From a checkpoint of a small contrastive audio-text model.
Data: 39062 training examples, 8.8 epochs.
Rows from block 3 of the audio encoder of a small contrastive audio-text model, named by matrix and row number. Rows with one number belong to one channel. Each number is 128 + 24 x the weight over its row's rms, rounded and kept within 0 to 255. All counts start at 0. Numbers have three digits each.
After each channel's rows are labels from the 100 clips, of 14976, where the channel reaches its highest value: "responds to" is what is common among them. Only what is clearly more common there than usual is listed. The data: simulated sounds of rotating machines with and without faults. In brackets: how many of the 100, against the usual share in percent.
# convs1: grouped (8 groups) 3x3 conv, stride 2 (encoder.blocks.3.convs.1.weight, 64x8x3x3), inputs within the group 0-7, a 3x3 kernel for each
# convs2: expand pointwise conv (encoder.blocks.3.convs.2.weight, 64x64x1x1, transposed), outputs 0-63

convs1.47:174140159135125103106100110150151158171108155110096120121145108147115144132153151157155129165095107118085143107160127086124124127143147188166187130084098131100135113127091141127143148135150135109115134135126106138120
convs2.47:093130073109128113158141124134072131109131115125094154114123161132142137132148124116111143154135140165158115133105127136090152142168163164158150120089156126099093173110123117106136157179129132
responds to: reverberation (89 vs 35.2); text has "room" (89 vs 35.2); text has "reverberant" (89 vs 35.2); speed change: speeding up (61 vs 34)

convs1.12:124142145115172135146170191100092153086143147152177150140084154130113102160129138162136150128138152184138117138094175112148137127147107170122159131131140153123160102131159116127124121139122110145128117129110157140116
convs2.12:143132138134156139151109122150118091127114119112107126107105082134157148136117176136130120129152105182198152119156093149110116132119115120106100122126120112144124137094165142114148118094196103
responds to: quiet level (67 vs 28.7); gearbox (36 vs 12.3); electric motor (31 vs 12.5)

convs1.48:103117111118142124124104112098126115134117135125109111171136098120119119138133128143086128110136145094098111107125115147144130117119083145121103157157093131233118123135116120135141109107066119132107138139107082119081
convs2.48:116145159115125113115154112153114155169168121131123110107103095080122120123136138121101100119103120087110141150158131132120091172110158177155137146100202179114133101127123125132114134132124130
responds to: speed: slow (79 vs 33.3); compressor (46 vs 12.1)

convs1.21:166115094162135122164147183176123073170111125111160206145135099135131143143150150151114149143105135101145113067131153141140150130107104144145113117117144107135106129123132142112132133145124119113143121130131093125097
convs2.21:138123126143115121133126122097106134125147145109163133145113139086137084124131110067131145117134071155132104155092158102095096159152131137162129143138146119178116161078116183141124119118132137
responds to: speeding up (72 vs 34); turbine (45 vs 12.6)

convs1.53:133124117112116150082106138126150110130104159089087157133177153102110131155103067095101160146155153120125160117160137101127113100126145155144112117115126096143104103177147098135127081129135123122139122130158084106128
convs2.53:119081145128130108161150109095095091084072079151110149145164143126115135166120120135129120152073137120163131140103158133126148156149144127133129096104104106107156118097119112126141100134111151
responds to: clipping (65 vs 8); text has "clipped" (65 vs 7.9); piston engine (52 vs 12.6)

convs1.60:143178122127156132140124113074136137133107134122151134165169188146104143124128095100169118101132134102133118114146194163105137117133140108128141118155116149124127140176172112109172144147096143125102158130133133125101
convs2.60:206131149140141143116104135120146154139108154124143143113079093103122126140097099133123114112119065132131106107150120130123111084101136121147168099118136150102096114154102096122156145164106129
responds to: clipping (83 vs 8); text has "clipped" (83 vs 7.9); piston engine (34 vs 12.6)

convs1.34:126133127104134131122114125124114125106144117137107140114127142167076133130121145148126149142133116146119155144111122117132115129147116126131123114171078067220088115123134143109124135124129135118119156121106174180063
convs2.34:149180116128148131156140106148147130101126168103146114140146125079149113185117112111135139164123126123130127086149145121101147151178112108119118191138132106098107114138125092101105092137116157
responds to: speed: slow (68 vs 33.3); rattle (39 vs 13.9); piston engine (36 vs 12.6)

convs1.25:090105059122088177198138162138157161144154128084103099143128119148110154090106091113098130141099116146144146146129134109142142147151152126144139124134134122127147125128148133172127123109110175133111119126130120106110
convs2.25:139142115136135157094089129113145145128130115132067118133128097138178117098155112105070113152143152095162112100107118149129124162141123180129114154153143110133144091108111136108128167092153121
responds to: bearing knock (69 vs 13.5); piston engine (40 vs 12.6)

convs1.57:157109119198124121166141116135143123148127134171142158159183130131142146139115117127121140134121087141143148152135177178128149146151093145152135135127121090115137144122173139167141156108120173167144107109121136151098
convs2.57:181154104096123095118118134126114097128135170135108145111140090135115106138130145107113087106138120089125063117154102172138114104125091128138122124082110108107099117107134139118136085128089157
responds to: clipping (93 vs 8); text has "clipped" (93 vs 7.9)

convs1.26:142185180110126085099126092083125120130125125187153196118134100123126113110117160117170143128157115123129105142127155137115135116118107131133158110104143121125126114127105139124122134164191104114089118140127105135151
convs2.26:160139131149216101128124155169173138131135119160115169147148128115119141104147113121114120175152138139153145126133136134121101110104116151145126126140104085158101071094117159121127138120135130
responds to: imbalance (58 vs 14); turbine (38 vs 12.6)

convs1.54:143120105144143114152145143122137112178100151195189108163141144129135108112082135111142137124137114119147129117134098108120168155138168129143166103156099101109116129141113125116158194139168128143109115115148156134123
convs2.54:104160102162129147158135200112135087121135128110126113132111091124137145117076115132201095160122121113149143104126138122133135140110170093116103119111153112150100088121143151127154129129119131
responds to: compressor (52 vs 12.1)

convs1.1:139144099150114124192112121110151117111163119095119129104144156096143155104132146169105125177119102164127101144105112156095126150120123118152115158118081147147074163116108161093129168126108127135147091135124110123123
convs2.1:145077165122094132128143124119139157122168090124151101132173127151147111115106163161130135115220115120140105110129088108140135128164127130125101135138118113145108133140137119168102124132164142
responds to: state: faulty (100 vs 55); rattle (95 vs 13.9); turbine (30 vs 12.6)

convs1.46:133117122107122137104101122105142105143145139124115122094161103131117146108145133122128155115114119137145100081118086103141100080116078115107117118128113107084095150113167145083106102126171155122152188148115177113130
convs2.46:121153093136158153136168140156126120079154149114169115143137115140163151142112114079150108086145103118176089122103157106126119115125117109130169131137116190132138123107135121087123129160143138
responds to: electric motor (37 vs 12.5)

convs1.19:118141144107159148100131098100112206102128162106094121133128164115132114108144128070149121119114150126132139094133108144116096163173115101120117134107178144115172160158137138127145118137167124113148107129096121112106
convs2.19:126106123104115134101115161135107115109126126155121084161162113129110091089143188088117120130078124149127144096146154145088094103104122138138106111108143120121078145127127132111110124079160107
responds to: electric motor (63 vs 12.5)

convs1.2:086093120150095134135127167125157106108136123107154120135122131117137131105142102090125137140126161150157076136105161180106157128091142065114124141117154201165135109117110149138133164106138118136134140137105114144138
convs2.2:140142102128124134161121132110207140100128073096126128124112165105106095150092172110142118143166124131107103121166116127143120161139107106149163155132119108146120121113156127095169111106125145
responds to: speed: slow (62 vs 33.3); rattle (57 vs 13.9); piston engine (50 vs 12.6)

convs1.38:113135161168137160118126080096154101154137129134104119163111158110121101095145135194136161171134165184149140075143138149109126120138116117176142108152098120110115110109158144125112119142109131127119135108108104134114
convs2.38:104126108137133126112110115104123126116133165123100131142116127124103124131106093119142122104142160153145136129107139121108141128129123131127141126108102109085103127104090128048059154132044139
responds to: conveyor (50 vs 12.4); muffled (low-pass) (48 vs 12.3)

convs1.32:127130136131122154130153151123130124153109134119114124116132130095166114133156138125125119135131126125152123125136146135120146134099127144118109182072119170096137120160087112159108116138115138117152153057165151066198
convs2.32:135173136155141116125100111139144171148097132132103148122125156123169088170084134119108119116124160119107112106111148090112171120158146115100117191102130151108097100126120103124107148164122141
responds to: speed: slow (76 vs 33.3); piston engine (38 vs 12.6)

convs1.36:148156137139102117179154146096129117078153142094138126085176107131136113163143090130099124130131111120116111106140132096135137114129105125115113102108156088113129144097148127110106155094084143103071108104131133131077
convs2.36:138113081149130118142094121159101127147189162114154177116196111127116146129153141137135082135093155135164141125158139126161092140138085129128151112127140116113112139139149138137119118089109113
responds to: reverberation (91 vs 35.2); text has "room" (91 vs 35.2); text has "reverberant" (91 vs 35.2); thin (high-pass) (50 vs 12.4)

convs1.35:157155124163078172154159175141104096125134105118100113138059133101159132120160162123111111117143106126101113121114115121118109102106094137120119152128103110116117081119136107154148109143141119167102145076135112130114
convs2.35:135085136174114109138078105151138143131150141154077194085118133141132145140128101145174117156154179129086150122159149116132121149116141119126100116110107118101140150154140116133143150132124110
responds to: reverberation (90 vs 35.2); text has "room" (90 vs 35.2); text has "reverberant" (90 vs 35.2); thin (high-pass) (43 vs 12.4)

convs1.18:161133112112147095109126138118136058086146119123139136195127178116097133097151108134114172149114127132156120124112179141105143134156110097128100135141138122106119112128115105135128132099127154151169187126102135113139
convs2.18:092138082123148085093127127105170111109112116136174132148077175141145149120134139131124139099134107149138111141131128110110121122148139150131125128096131096120098166110159124107061152083151126
responds to: thin (high-pass) (42 vs 12.4); grinding (38 vs 14); rattle (33 vs 13.9); turbine (30 vs 12.6)

convs1.29:089099100130086123166164162179147129148096154145129093108107070140116151123095154101112118116149145111117113120111122112132126074125108104143149114130117130117113128120150141119104153113108106101101146125147175144183
convs2.29:194136150148098128143101132129143154129135102147157134128112163110162114144112125133134114125115121135110102141108082101163154176157186148172152121142085125091120115125156134104143151107133155
responds to: reverberation (77 vs 35.2); text has "room" (77 vs 35.2); text has "reverberant" (77 vs 35.2); turbine (33 vs 12.6)

convs1.49:151121167123107145115194103131129137126136117123153130100073119119128113143127097158151142139133142126093117115126117126122148167152162081106099105133130120129125111143164126096144157167133103139114152097137180174180
convs2.49:144221110163122091159141150144106154120098133106126124113137117165135135146122156121165175095132107127121135109146127135134126112138149144122166106137142115135077180109129130133136165125103136
responds to: thin (high-pass) (48 vs 12.4); pump (45 vs 12.8)

convs1.27:148158208196110149087094058123123148088122094141141164125128097126141111120145142125113156126128097107127129160146141133142121124129117142160137125121130111130150102099104110132108168146147121119119122124111101128099
convs2.27:111111118117170151116108164146138179127132106133112120129118123116118092128120119112111093148135135127180147132082128126086105075163140147124162101108072094150117090105117100113103115156128118
responds to: speed: slow (63 vs 33.3); electric motor (36 vs 12.5)

convs1.51:136116130110137125150145105142119139143136097136124116094121141140132099094123125168144091204069136205067151129155090139105113098106132125137132116141115099131126113153119139121116121133139098171102102122139123124132
convs2.51:139083115097110114149120120084137124138129081135105140085128133140109124097130130118134133132159142151088100137133099160112082125165118136102132164094143119139111129104098097151081176118081141
responds to: clipping (72 vs 8); text has "clipped" (72 vs 7.9); piston engine (44 vs 12.6)

convs1.23:103126127105152087105111158099137084118147105101124131088140127099131105105094065149132141131106176135131185118104117159121125139098120123105116128138135115160091133140126133091130146117094111148123113144170116169173
convs2.23:145109113101122133130110115101105130121150127117140141179137126106172142107067107079129123148132086091115152116145163095132087127120156107099157099159100142101101085149128130097136125149105129
responds to: state: faulty (84 vs 55); rattle (53 vs 13.9); compressor (30 vs 12.1)

convs1.33:128117104093146132077121111158158162157103149147143183157148135129122152124131132116128119135103134117118129181151170133138125172142161107109097080136087123138133128086126137118135164163182147103148127107131138161125
convs2.33:118123108130109130143176147141137117096102115116107127122136077089136154124152091065113147077151156107134109181120138134128119124116107148114146128162134148137205111107147130138141128133128148
responds to: piston engine (84 vs 12.6)

convs1.14:151150099094136170154183138131109063139125174153097127142158125122155166100142159109201148108140122154161123123137103143143088101117131155109114125148133139095147097139123106113129112111142134118136116117123115134145
convs2.14:135115126137093155120120146112116117115103121116123145189159129117095128191118174124107099126102132145138150118100147146110155112109130113134095129119125092144146074103124146112111125084195121
responds to: electric motor (32 vs 12.5)

convs1.9:140131105159110137128120125137100113131112126102078133115123123130104139100114136128122135110127106122117125106148116190143115062104109136110105134120163084086107069066087117137121142155142116125127128098127138182143
convs2.9:126132164104100071117112157117134149130170136177150118120125109107146110153089148115103161121095112135147121130169125108109160184142147167141145148123124106146092136136095118095141108143122170
responds to: state: faulty (88 vs 55); air leak (74 vs 14)

convs1.7:083104107147126129113146164088093094136139154147132149081108106141162148182119140138124121145121113130160120084107116151138141157156179109105126118132120166183172131105122120122145132139167102108101125127145149149114
convs2.7:130117109109105139175142198134171176099140140176150093152126138145122104132071146145108131131123171109124137092149139102119120136137157101125110111102137104139159126101131106125141109112112160
responds to: piston engine (83 vs 12.6); speed: slow (78 vs 33.3)

convs1.55:148113109153143081093147098100142118121147088123151140082113129147130156109119165162136108132127124117102151118113099090157143093109052147095163126117091118122128138120104116125107111145098121097114116157108102130091
convs2.55:126126133104128127169127103142109103146150098118172143130160121107107150156081126105096096135155133087091097158160128146077103133110168155121104127100157103117127122125082109152125157125101111
responds to: turbine (41 vs 12.6)

convs1.0:105116100087117124109094125053108134113128158097144135093123120174116146168138197129104149109119119098116101144127127145135119179107175123139110064124107110113121116140111117123119107105130123129144113127147134117144
convs2.0:124106141137118122179093158125105123079074121190134150105138131101116165146160104142123092111156144107112125143157154131122100138145167108127107120113126157120120102112121124152091117115171098
responds to: thin (high-pass) (40 vs 12.4); electric motor (36 vs 12.5)

convs1.30:106118121112150100101136148064113077112122155102124135105130116114115121091145115109116117106162178129133103105131096105151109090126104125107106129113125100124121095095078104147129119090143074105096100152143146142136
convs2.30:116105134125093132154106117117107124177118120174171164171177126101147089103143138142143165139131130129126131102142142134138165138132175085139141104133108120133140110095101088116168099147104120
responds to: state: normal (72 vs 45); piston engine (70 vs 12.6)

convs1.62:135099143144107167116124149129103109090164087108130143122137139103169130080165163122106125118102145102102125135100154125168125137176134144131154097148137122180166132143155140094152091158165116122138114118120090112135
convs2.62:082121088170118073138105095136132102118072109139116131102141140121113123146114126109128141136121125148136156108169136159110095117061111126119152098105150166152142132100129132101131139093117096
responds to: clipping (89 vs 8); text has "clipped" (89 vs 7.9); piston engine (31 vs 12.6)

convs1.39:138141109127132138137131122142113140141096140137129113146148089134167095155140092140128123133127134134137120139126145146125113132121117125099139109090179130082183122141141135143121124135106109161173083154170063186176
convs2.39:122157161151147140098159101123134108136122146109127137135153187125149108180101130140125127151123120121126140116158122118116140129199106133125166210172111110109121134127108092124125108130128136
responds to: piston engine (77 vs 12.6); speed: slow (72 vs 33.3)

convs1.8:144113140119165115148150135110101116133106152100139127132104129150133127117115180175138096160131170139134119114143138081148116132133118180117125155113121122183121110119091129139155139163154107140115110181154177168094
convs2.8:116119111115114123163100125079144121110093125109105125150127092144172143126151160124103068125083091161162129119172122145106114111119108130151113102129140111100105140097114156155097146153165141
responds to: quiet level (98 vs 28.7); piston engine (43 vs 12.6)

convs1.10:133142152110127144118106142099130144121116130133108139122104121127131118141108120129116123108107134128104113126140076115153120071107103106107124106146128130111099142113150111169112062093071064141119096142133107157060
convs2.10:137169148149173107122105119073134051158121158175115139109141123079118114134116108139105114117164130136117128139133151115111133138120159146169120159094109152125113149110109123152121110117111093
responds to: reverberation (69 vs 35.2); text has "room" (69 vs 35.2); text has "reverberant" (69 vs 35.2); piston engine (32 vs 12.6)

convs1.28:112098104112152118086102132138125143152104177158150206152140185142143123086146116165125111133108127103131088121127121111140122113112121130121125129145125123116114123132151172093153156129177093138136085109140142155125
convs2.28:182126133155134126119089103159137101109122115115124172139160118124159106109135135115160093095105170152170175091126125136107123088143123104111125112108101092132095135126143104156118127134088161
responds to: thin (high-pass) (67 vs 12.4); gearbox (42 vs 12.3)

convs1.56:110134118131085152145109167103126131093142117163111114137118110161089143160077155135135114127134077110101121136128083165080175157104151141115154139112133106131109132135100159086144179149130112133117097143121117118119
convs2.56:163130127137112111174133111134139150104124149112120084111153099096127122110156134141138137112113119137145103104147211161085084132139172094116146141149135155122137113132106128148103092135149094
responds to: piston engine (63 vs 12.6); clipping (54 vs 8); text has "clipped" (54 vs 7.9)

convs1.58:125137127142124135152144170181167193150111115119145149155112142150138124103127094163166107146147154166130141163124151116111114083161113151116148103145147088121085126117131115133125139103132110120137177160135168145125
convs2.58:120112129157139111126139092114109093117089130077086150135087072178089113112100099092113123114134149101144138119121105153116103095131144124091118130115134122136105181103136115129099147137106121
responds to: compressor (93 vs 12.1); speed: slow (86 vs 33.3)

convs1.11:148139117104153098113133131181149062126129136175122102179121146166118118191138106169118151129113122139144103101090156080154129117125110118131102133138132140138117109138111122148130122129104109143171096166140114147133
convs2.11:187124105114136119108094121141134131132114188142093143093104136132142088160119108107114089111135104120122132108124141170113109142121183134161129078120116128114152150138130142126128186098152105
responds to: clipping (94 vs 8); text has "clipped" (94 vs 7.9)

convs1.4:128100108107149130104158128098138137099118149103139128135124115140107105123116111127101211164131151161106154159125126109121122086096098113089167145140141132174158125153134152134133120148115167177164107132133162139140
convs2.4:121134114098166101150122083129147133124097133131091124145090112106138122127128160099123120103149191156121133150159155092092113136158138109097141117118162144134115132117182139149118151090142178
responds to: speed: slow (84 vs 33.3); piston engine (67 vs 12.6)

convs1.15:087130130157118121151132140120139176198139139162158204156164184154125136161169109151161150141148133150134114112144138131097142141129144144128152148136160134114133152098132114136116138130169127157146117134111141129136
convs2.15:129138095121111105118112148110107096120120202132115147147142090104114088169116114138114110134146116136176135080109111163153147158121134096116129158136081109142116090131148123110149132152092108
responds to: clipping (71 vs 8); text has "clipped" (71 vs 7.9); gearbox (29 vs 12.3)

convs1.22:125139152144115155122154118117135137124102155094139114144184172162101141124179171117132137137113111081101066122096115141131128167097132118146133086132111093105109116098118090135112124106120109110141146126083114138156
convs2.22:137122113155112172164107158108115132149131130133102180121169116137102168109157116106103084102116140094123077148118115146121153136112135150126156098102089097170134138128092113136113134108152095
responds to: gearbox (46 vs 12.3)